Rows from block 6 of a small sound classifier, named by matrix and row number. Rows with one number belong to one channel. Each number is 128 + 32 x the weight over its row's rms, rounded and kept within 0 to 255. All counts start at 0. Numbers have three digits each.
After each channel's rows are labels from the 100 clips, of 14976, where the channel reaches its highest value: "strongest on" is what is common among them. Only what is clearly more common there than usual is listed. The data: single notes of 20 synthesised instruments.
# convs0: first width-11 conv (model.blocks.6.convs.0.weight, 192x192x11, standardized in use, each kernel summed), inputs 128-191
# convs1: second width-11 conv (model.blocks.6.convs.1.weight, 192x192x11, standardized in use, transposed, each kernel summed), outputs 128-191

convs0.104:154137197117099111150147071118139118124053112189063088149129105110088101152150115078193102156135176152140093143093073155112099142108150168073153124118096152078083073162129120131108150137171125
convs1.104:095148149132139171148089091195173118151165137118153147122099127109142177150193079181133148159109148085111175199120121087098108146177156132154112132143146109101104155132166141105140155120158102
strongest on: F; short note; note: F5; note: F4

convs0.136:115119159188117124119142096155104120162114088191095125152168123108117173118192165117115087098214164123155149124135161099130109129105146132107150121123094108099096114090165121177211152107135130
convs1.136:163078122162085109091132140145175151095137088102118114123115084126159115123103111154124137124040130155127216093190111112093154153172103170088153155114125118106135147074097124143132113178140141
strongest on: octave 2; text has "quiet"; bass guitar-like

convs0.122:117130212125089126107127127062187109111110139133144181161153142141128115130121168190139087082104162146098118141133165215143127089172153093209151141076146091120080173139145126063166125154102146
convs1.122:101162148117190165133134110158158133103119143202204101105130167133193184082159118115152163158199147106088161100083171086148123171097125164121129135162147127082115082116160113142125102138154118
strongest on: octave 2; quiet level; bass guitar-like

convs0.89:119100098127113142176112158176101142056114112136094155121139121113126124164115058136104144054177140051149171072106119107176175112098193166164114116112125164144096160225122125114195152114169135
convs1.89:144159094144157110129129097165125131125073163128116155104153089112104089121138178094230116147097161104107151171180040133127136102172178097176119134066200122125083157144147112097137122146095135
strongest on: F#; octave 5; note: F#5; note: F#6

convs0.85:135134103127140104141179159122124142102184162098151128093123143113141064112120131121065198146132097107138157115173194211103141088176134144192074172157145112162162144153057140149116144167123136
convs1.85:102179130101119125121136096160191063053087143107115128121151069141128184098113178086115054103159154148104036119107108137147129140098162061094132103095132213138060112192097146126092106132132102
strongest on: F#; short note

convs0.105:180128101112113101114197168082131137137191157228165142122158139123173081140116133109095083090065120119046097119180118182122089119130130147150159172081102137181114085196119095124086162144140169
convs1.105:054150110132157168114126189139129104098084125117179117105057144172123131212148113145107142137180099052100127120092077140152178143218227093116094121178142126115067106137102115144126122134119105
strongest on: octave 2; A; pitch class: G#; note: A2

convs0.103:156088100098110067132162134077126125184108137148068178094113119148144168145112101111083113146093102130110084094135142168105157113172161110166133130255123136160128114152136121168075152119142094
convs1.103:112106133086082170135080142169207116071137116144119144141113124136056153134152162101119149127094165106164121162097194159114109138161107124100109145084148075122171089106099197092155158133164117
strongest on: C; short note; note: C4

convs0.155:147139135147119136092160104102080172200188138165103136120134153099111089132143140117135080115149047140131167037124204117129145099114149111137158152169115111210143102168121085102141215129086093
convs1.155:108135114162116150097151157141153123102073120141075162114072160106112127103168103120136138085095179103114159128174070157109164047134101141103168096137180100067137135143092201155091135104100133
strongest on: A#; vibrato

convs0.101:129139166164135119126149168080112115082108101167146082154092070132109100155059122118170110118103107113137132157138111149107092103161112146132037161104116066106099123116151139140105164168108175
convs1.101:088125140166125150129124152125120150124146107167139159121108154169095171176147158185172179124129121119074168107073138125105139130154135118221177102131138192140158130122182110167119170108123119
strongest on: short note; octave 2; D#

convs0.146:107123114134127140100133143035147068074143099125179193042135167130145116095141086123153112093140146122139094139071135083181100149048140118105140094102107125122087157122115146178163129131123152
convs1.146:118173102116066097153133100085114176226165129139164154141057098128120132136081110128074141110166137156049104124126127245084100149169146113112076100119156157129129132140115146138138205146124165
strongest on: C; short note; note: C6; note: C5

convs0.24:127168092116109095097158132166155157144128098136137152100097126137112144060149153163140147142109109163193080134072179135186177106165062136171088115070113142120165124130112142131123192079124157
convs1.24:182113098140116131100146098125131066127163130130176137139173111078119146087133133123136120146092094063191163138155112174120140067067109119115128115106151121142183083154144167122131128110142106
strongest on: short note; F#; D

convs0.156:124115096120085121128099173136138119129140126137134114107113150139147132216172124091165086168091126096080147106114110157084129123211101121096102102179096165154144105070134211099062140129104096
convs1.156:140087090130070106125162119143106092149101101085098103146107101107142149195155164071132149109132137179140134121106093101106147102075123102095103161117112127095151124113113058162127103115114162
strongest on: short note; A#; note: A#5; note: A#3

convs0.162:150123106148126126152102211127069162131119139205116110105126123110150136149132129090168171125096121102107169122131177086143141130127126115125106128131144088148158110158156167123128074150109178
convs1.162:130126124105112115122097117103087143075132104071101100162151195139046160183152121166111101071147145098094109145095170141129147134155098182174140145069102131147105107141137110141124112105150092
strongest on: A; short note; note: A5; note: A4

convs0.19:079095174103148114146140082089093081117131098070127141135127128125096160108094166153110125145108133140112108126103159116160226176161183134143137105158135112088108133152164193112144197157173118
convs1.19:156102104085143136116104134096177137082131117122084144090105112093087115088102168057204138080169102213167094141102119131115146062094169139107120148146136136145186129075110147038152102123195105
strongest on: short note; G; note: G3; G#

convs0.181:143158110131118140121158159169130100111109119194118134121088118075078115131124145175155125186128125107114125109087194121154131140118075155134121113135106142089160061151095092146078151113138130
convs1.181:125134164125141128140163093122135126111114081119120117136063118122072118147122194174171050189103160074108112101145121114123085125136116139118109101186081110128127088174115163147127151171127106
strongest on: F; note: F5; note: F6; organ-like

convs0.184:113165145135117122129154122049116134134118131143166129153183134166179095194162171126142146141059173089125085099138074104188062087141131165136123168175109144146164083114086146163110134113103140
convs1.184:126140119110137113130140113185177183135115166126098151122115126145099167155111102164099137217036097120085149120086149138094155144033105088136162030134172079145135149181135162124126103136170059
strongest on: F; note: F6; note: F3

convs0.135:171113141140056102115106102112100076105110082134131110156165139120156117200129150098102121146117117111102125095139079141136114118127163100150106105068106144142131099144174061233126140115100170
convs1.135:160124109089157194129134189107135142134091086115127137183092071128132134173182094133217135070142180107156126136180175114125160102097151102152106115183164133188156109164072195096192141098150123
strongest on: A; short note; thin (high-pass); note: A3

convs0.176:180134127105140065086154142108081107100201150148161105120175087114121169106113140124099088087151135118117125120140201182094117144162193127167163145167121122197070167184153148138179179159117161
convs1.176:146176116120131125178114170147152090135109185159130146146104149168112116120076068101112130134187177139164109164125107149147121148123160142093082118092116105095139163169111101091103148200079134
strongest on: thin (high-pass); white noise

convs0.188:155148079127116133144094092146101085136149149083141205124141095117144102150106098112152161115120065069219083099111100120128102104132156170100060124125180109123092143136139184104168147134122187
convs1.188:108103106096119090128145129045115166088090137100131235102125104076146186088118100118157118078084172123166175107148123147141170095079101133152230112157150085152120107150129135119139132132121069
strongest on: F#; short note; note: F#5; note: F#3

convs0.66:108118129146123160130131155092163107060232127125106120127206122154141153107139139197150060085079093127159127101112146191117196157081139146068102160117175153161169133129129135153084161106119150
convs1.66:166136111110119162152196139081114128152090141200156125117148181068157138086064073148131137156116120168080161157171146133156135115154160146104093130110099111147109088112137084130164140118102161
strongest on: short note; G; octave 3; note: G3

convs0.11:157170136162159151128151116108097147126128122121098113125101181123149132179199132113125117133103167090102115127116113182157203108124197124101155108142053119144129164212140062150161160107112159
convs1.11:119102147081121090137113170153093117163157126175127161130141165121078168179074063134113120104093132159141134114120124121146143109189116129089116139130134109154123067111102211045072148154159153
strongest on: short note; C

convs0.186:082165132111060147095155102213137125153133175170130146148138159107134134089093118099134124164087115102074178153137101064195137100122145127096154097104127109083073121175172155119088201124175080
convs1.186:124138160146183103122089132122141130106071156125078106094199099112129087151112178130142140032069123087157199073134144124163155142157128133092071127114117130153144098122130115130177103134129108
strongest on: C#; note: C#5; note: C#6; note: C#4

convs0.141:136159081166113116089175101145097127138121142168147128138122168079134134118152164092121098122128089150174190122136114130133129115141072158098150106127102110126126166130106060107090145215165105
convs1.141:114083161202117114097081101138174161121196161055099135144101127171092098122144097146119128162129127173132142095163132117149193098119107200111180077114123142138164160099126128159127084149123179
strongest on: short note; E; octave 6; note: E5

convs0.81:131203222164162112110170136121106117100144164090115110158105111061153145098093118136148128138134106126110149115187120129108125111170156093140150091136126131165165128172116105107154228210134193
convs1.81:158150095118141137078107105073137077172090183114090100147129165131153129128083100127110110131095094104123049071160158162112155121126056146126061179103149174105162106124147084125135152103125084
strongest on: D; C#

convs0.5:100164121093144159091128083091123149132110169134087132179137104179126079214152079128181081116104117075118144126147177138104118125099194187120087123126117099065183186121120120118122087113180084
convs1.5:154111154173166138122120160087160106087132080095111136144101138141105138064142198135139116123129092091075076118157083130145140147107135078149129119153098120152135093093136138145113068123110172
strongest on: C#; short note; note: C#6; note: C#5

convs0.57:082177160116185134131107128062103124155112118132126089114194165125137129077080151115201201134175134158099109124085174152142080113202114118159128109122130095144146100116142124112112206162173113
convs1.57:158126066149167123149184109169137089215127093183107128059175138129118072121165172095159076162047127122076151122133154124118158118096173079094026170113140104128121130127132149087117157137121121
strongest on: G#; short note; note: G#5; note: G#4

convs0.165:177139081168097100131135108122117100172185165097149100174156053071131117110105108116129098175161105131137101100127133144134137150156118159081142185113158159212151137126110065110086141114142166
convs1.165:132133161029117174121157116124150144125075131126135117122143077132147110097175102132080131092143072094116081051107105176147087148075120139103101085169133129148102117145097133107144131158093087
strongest on: thin (high-pass); white noise

convs0.145:140101209110135089139074073102133165138111120101139124108198134123127172178124118109174131094166133096154146124078130161117079162123185118152108145072146122211116118145127167093115142108088102
convs1.145:126129156120130139054082119111103121121096123146150082122083102117108109173147082142172117139131108166151170129160152131088159080101081120157105159153096101091163147083104121185107177092067123
strongest on: C; short note; octave 6; note: C6

convs0.84:141152074132145154150168166131117138109085144124128074172122131150120104073160172143135138074146137105128105138159094104198139137127168175091146104126138094119128139167185130129098131149091096
convs1.84:160112105159125098164106128130132141163145107141118117153077139094131141123118150148114095167175093201174138123112149072134141134173134208172111138161105116187165112158151161137143126130154152
strongest on: octave 2; G

convs0.120:131077138111140157128161108204156134117160096156203106122129176095105085139124159092084107149173154135102158138136078113155088095104099117174143130081174178156152145139096074111158107118139153
convs1.120:114135144153129063100150139131089123141080167101091083102134121139116125133117150112163135132178080102150088169128158129112183053096109152160118048141199169130094152112139090151109162110139079
strongest on: B; short note; note: B5; note: B4

convs0.36:173105194129133099092147111169125136082221089120120131179163115153150129091134159140120140118127168127116126103135110169132143049098095134173150115171127118216180180107143117131163185123173083
convs1.36:130114101137170171182167099132131139100083151146130157135149157121140154131120183131156111143121150073153147132134124148143127165122092098051125164106142188153148156128145137135126155192140154
strongest on: octave 2; thin (high-pass); bass guitar-like

convs0.107:160127140105176156142138145150100116116072109167121117170123129145139118111076111209085104073132131141133145164109131132095186084187153112127159115188125164159113086128149113101140131125165112
convs1.107:123129069102160100097087255124099149133136143094144178101096134144093198103113092176127107127082183081051162120142152122152129163070130139142095134105116156075097187115140121145038153138122136
strongest on: G#; short note; octave 2; note: G#2

convs0.127:139210125167122106142155183107138118155204112095130121126168137098138113078145133107114140075203144112075128110097123138132081118105138146161150175130159137104063095131156127124117134136095104
convs1.127:154126120084100153144147096121094115113101177144127177091131082167159160143129138142114092123128147164117083107122159148134119093073136124169099086091119143104144162123109099089139127151168100
strongest on: F#; short note; note: F#3; note: F#5

convs0.21:197071120085107136098104187099092092124181095119141126166151078139145112194078159089153128116094180116099155123111145117154170058118087198163107141114143127130125118098097110122124111164090098
convs1.21:085096078144142184089087133187150073073113122122119142100117135133135143192122131124144105188129155104102150084131199126185144144169180134163093164083087202095085158118151088162101086139150109
strongest on: D#; A; note: D#3

convs0.95:111104193152195158128140105063150086121154071199130152098120120091184091176143154158103148174147163095092115133130111151111125154100141169108092152191164187159219125123153138053126102132104143
convs1.95:124136120125109095125127182137111122095129179142156119179111112123065168218113090168128117170063156099148161120083145145125136108154119158138233142133132140132074139109118125111150120103091162
strongest on: F; short note; note: F5; note: F4

convs0.65:131137061179092129151126131091121126160157102143111118110118124110170149097136120121100134121184184074099118119221118142164124136144157110151090125110172100100079107115205131159132128148177121
convs1.65:159190092092157142128160113154095122114138161103162111116159091166157177054147112169130141132156124167121070147108110166176183159121075121161108120090129108118207130131141112158185111129084123
strongest on: F#; short note; note: F#3; note: F#5

convs0.139:095107198114158149094138073151071159118140143121140078089129147063120118189143145200104163082089138198055130139150132152123045135093160157108130117130102139105131094129114144124185120114127181
convs1.139:154104146175101098168123066154133115102125141125120084094154161110159120080119105103152062141133147126127127108078111094109123187131110056196191071065144142132103165113164128142154145097127091
strongest on: B; short note; note: B5; note: B4

convs0.9:136135184089149141137152146125105105120128131128211136044154152130125163218069102047138102051122153042085082094102156110138120123090090141145140135115165146163087139146109156117192202137086164
convs1.9:102112147130064064159180154073146114200181118112180220149129071119098095177117149116113185100114143215141106109154152081087159098131138066082056091042109145111180158164167146222140205119107120
strongest on: octave 2; quiet level; thin (high-pass); text has "noise"

convs0.106:187124113129120100109137132098137069108123118197129122148142096157125062133153176134136086085157113069135104147134152165058107114167179097084093099122158133049086151201110122136125148105125108
convs1.106:151140110146176140148050173130105141133153141119119173089102093090151161119121131114138165087104111136064126070087114154184137143152153140180150113117108111082135144154144086101161174129096111
strongest on: octave 2; F; F#

convs0.115:085126186129127098108138119106186141101137131089127160082140090100131188133125163150088136190087145144174116073111158151100114099137173129143078121127097102160134139116141106190117125131125140
convs1.115:161158131136107146130153134139191213123103161090167110094140090188133122183106114134124135171214105120155138164145070118166150129118110151137176161177191131156142139143139103064176109098136140
strongest on: octave 2; pink noise; rumble

convs0.86:079188157157105107166108123135154104137109128142126137098132127103164127083126116054129093170085100134082131102139104178146101126112104127184089196130162150184180165160139103148117143108105114
convs1.86:134152053116099157099133087123124116143134146160134126077110115127141134101143104203142146103111092153102080145166110101169170091119107159088139106147152121116094081116118155094214128176144102
strongest on: F#; octave 5; note: F#5; instrument: organ-like

convs0.54:146144110091144134144104056111126097127110151092132058116142122163129110166082137138107187172125148131129123114099113055127162100160091129151181119120060113123156143166162097088204156188093186
convs1.54:160145181167134112092151081155099138119126132096160117138116067142155107127160126150126101124125132080161103121137097106124130144097098103113196042168149139193159117139145134131104142136135129
strongest on: F; short note; note: F5; octave 6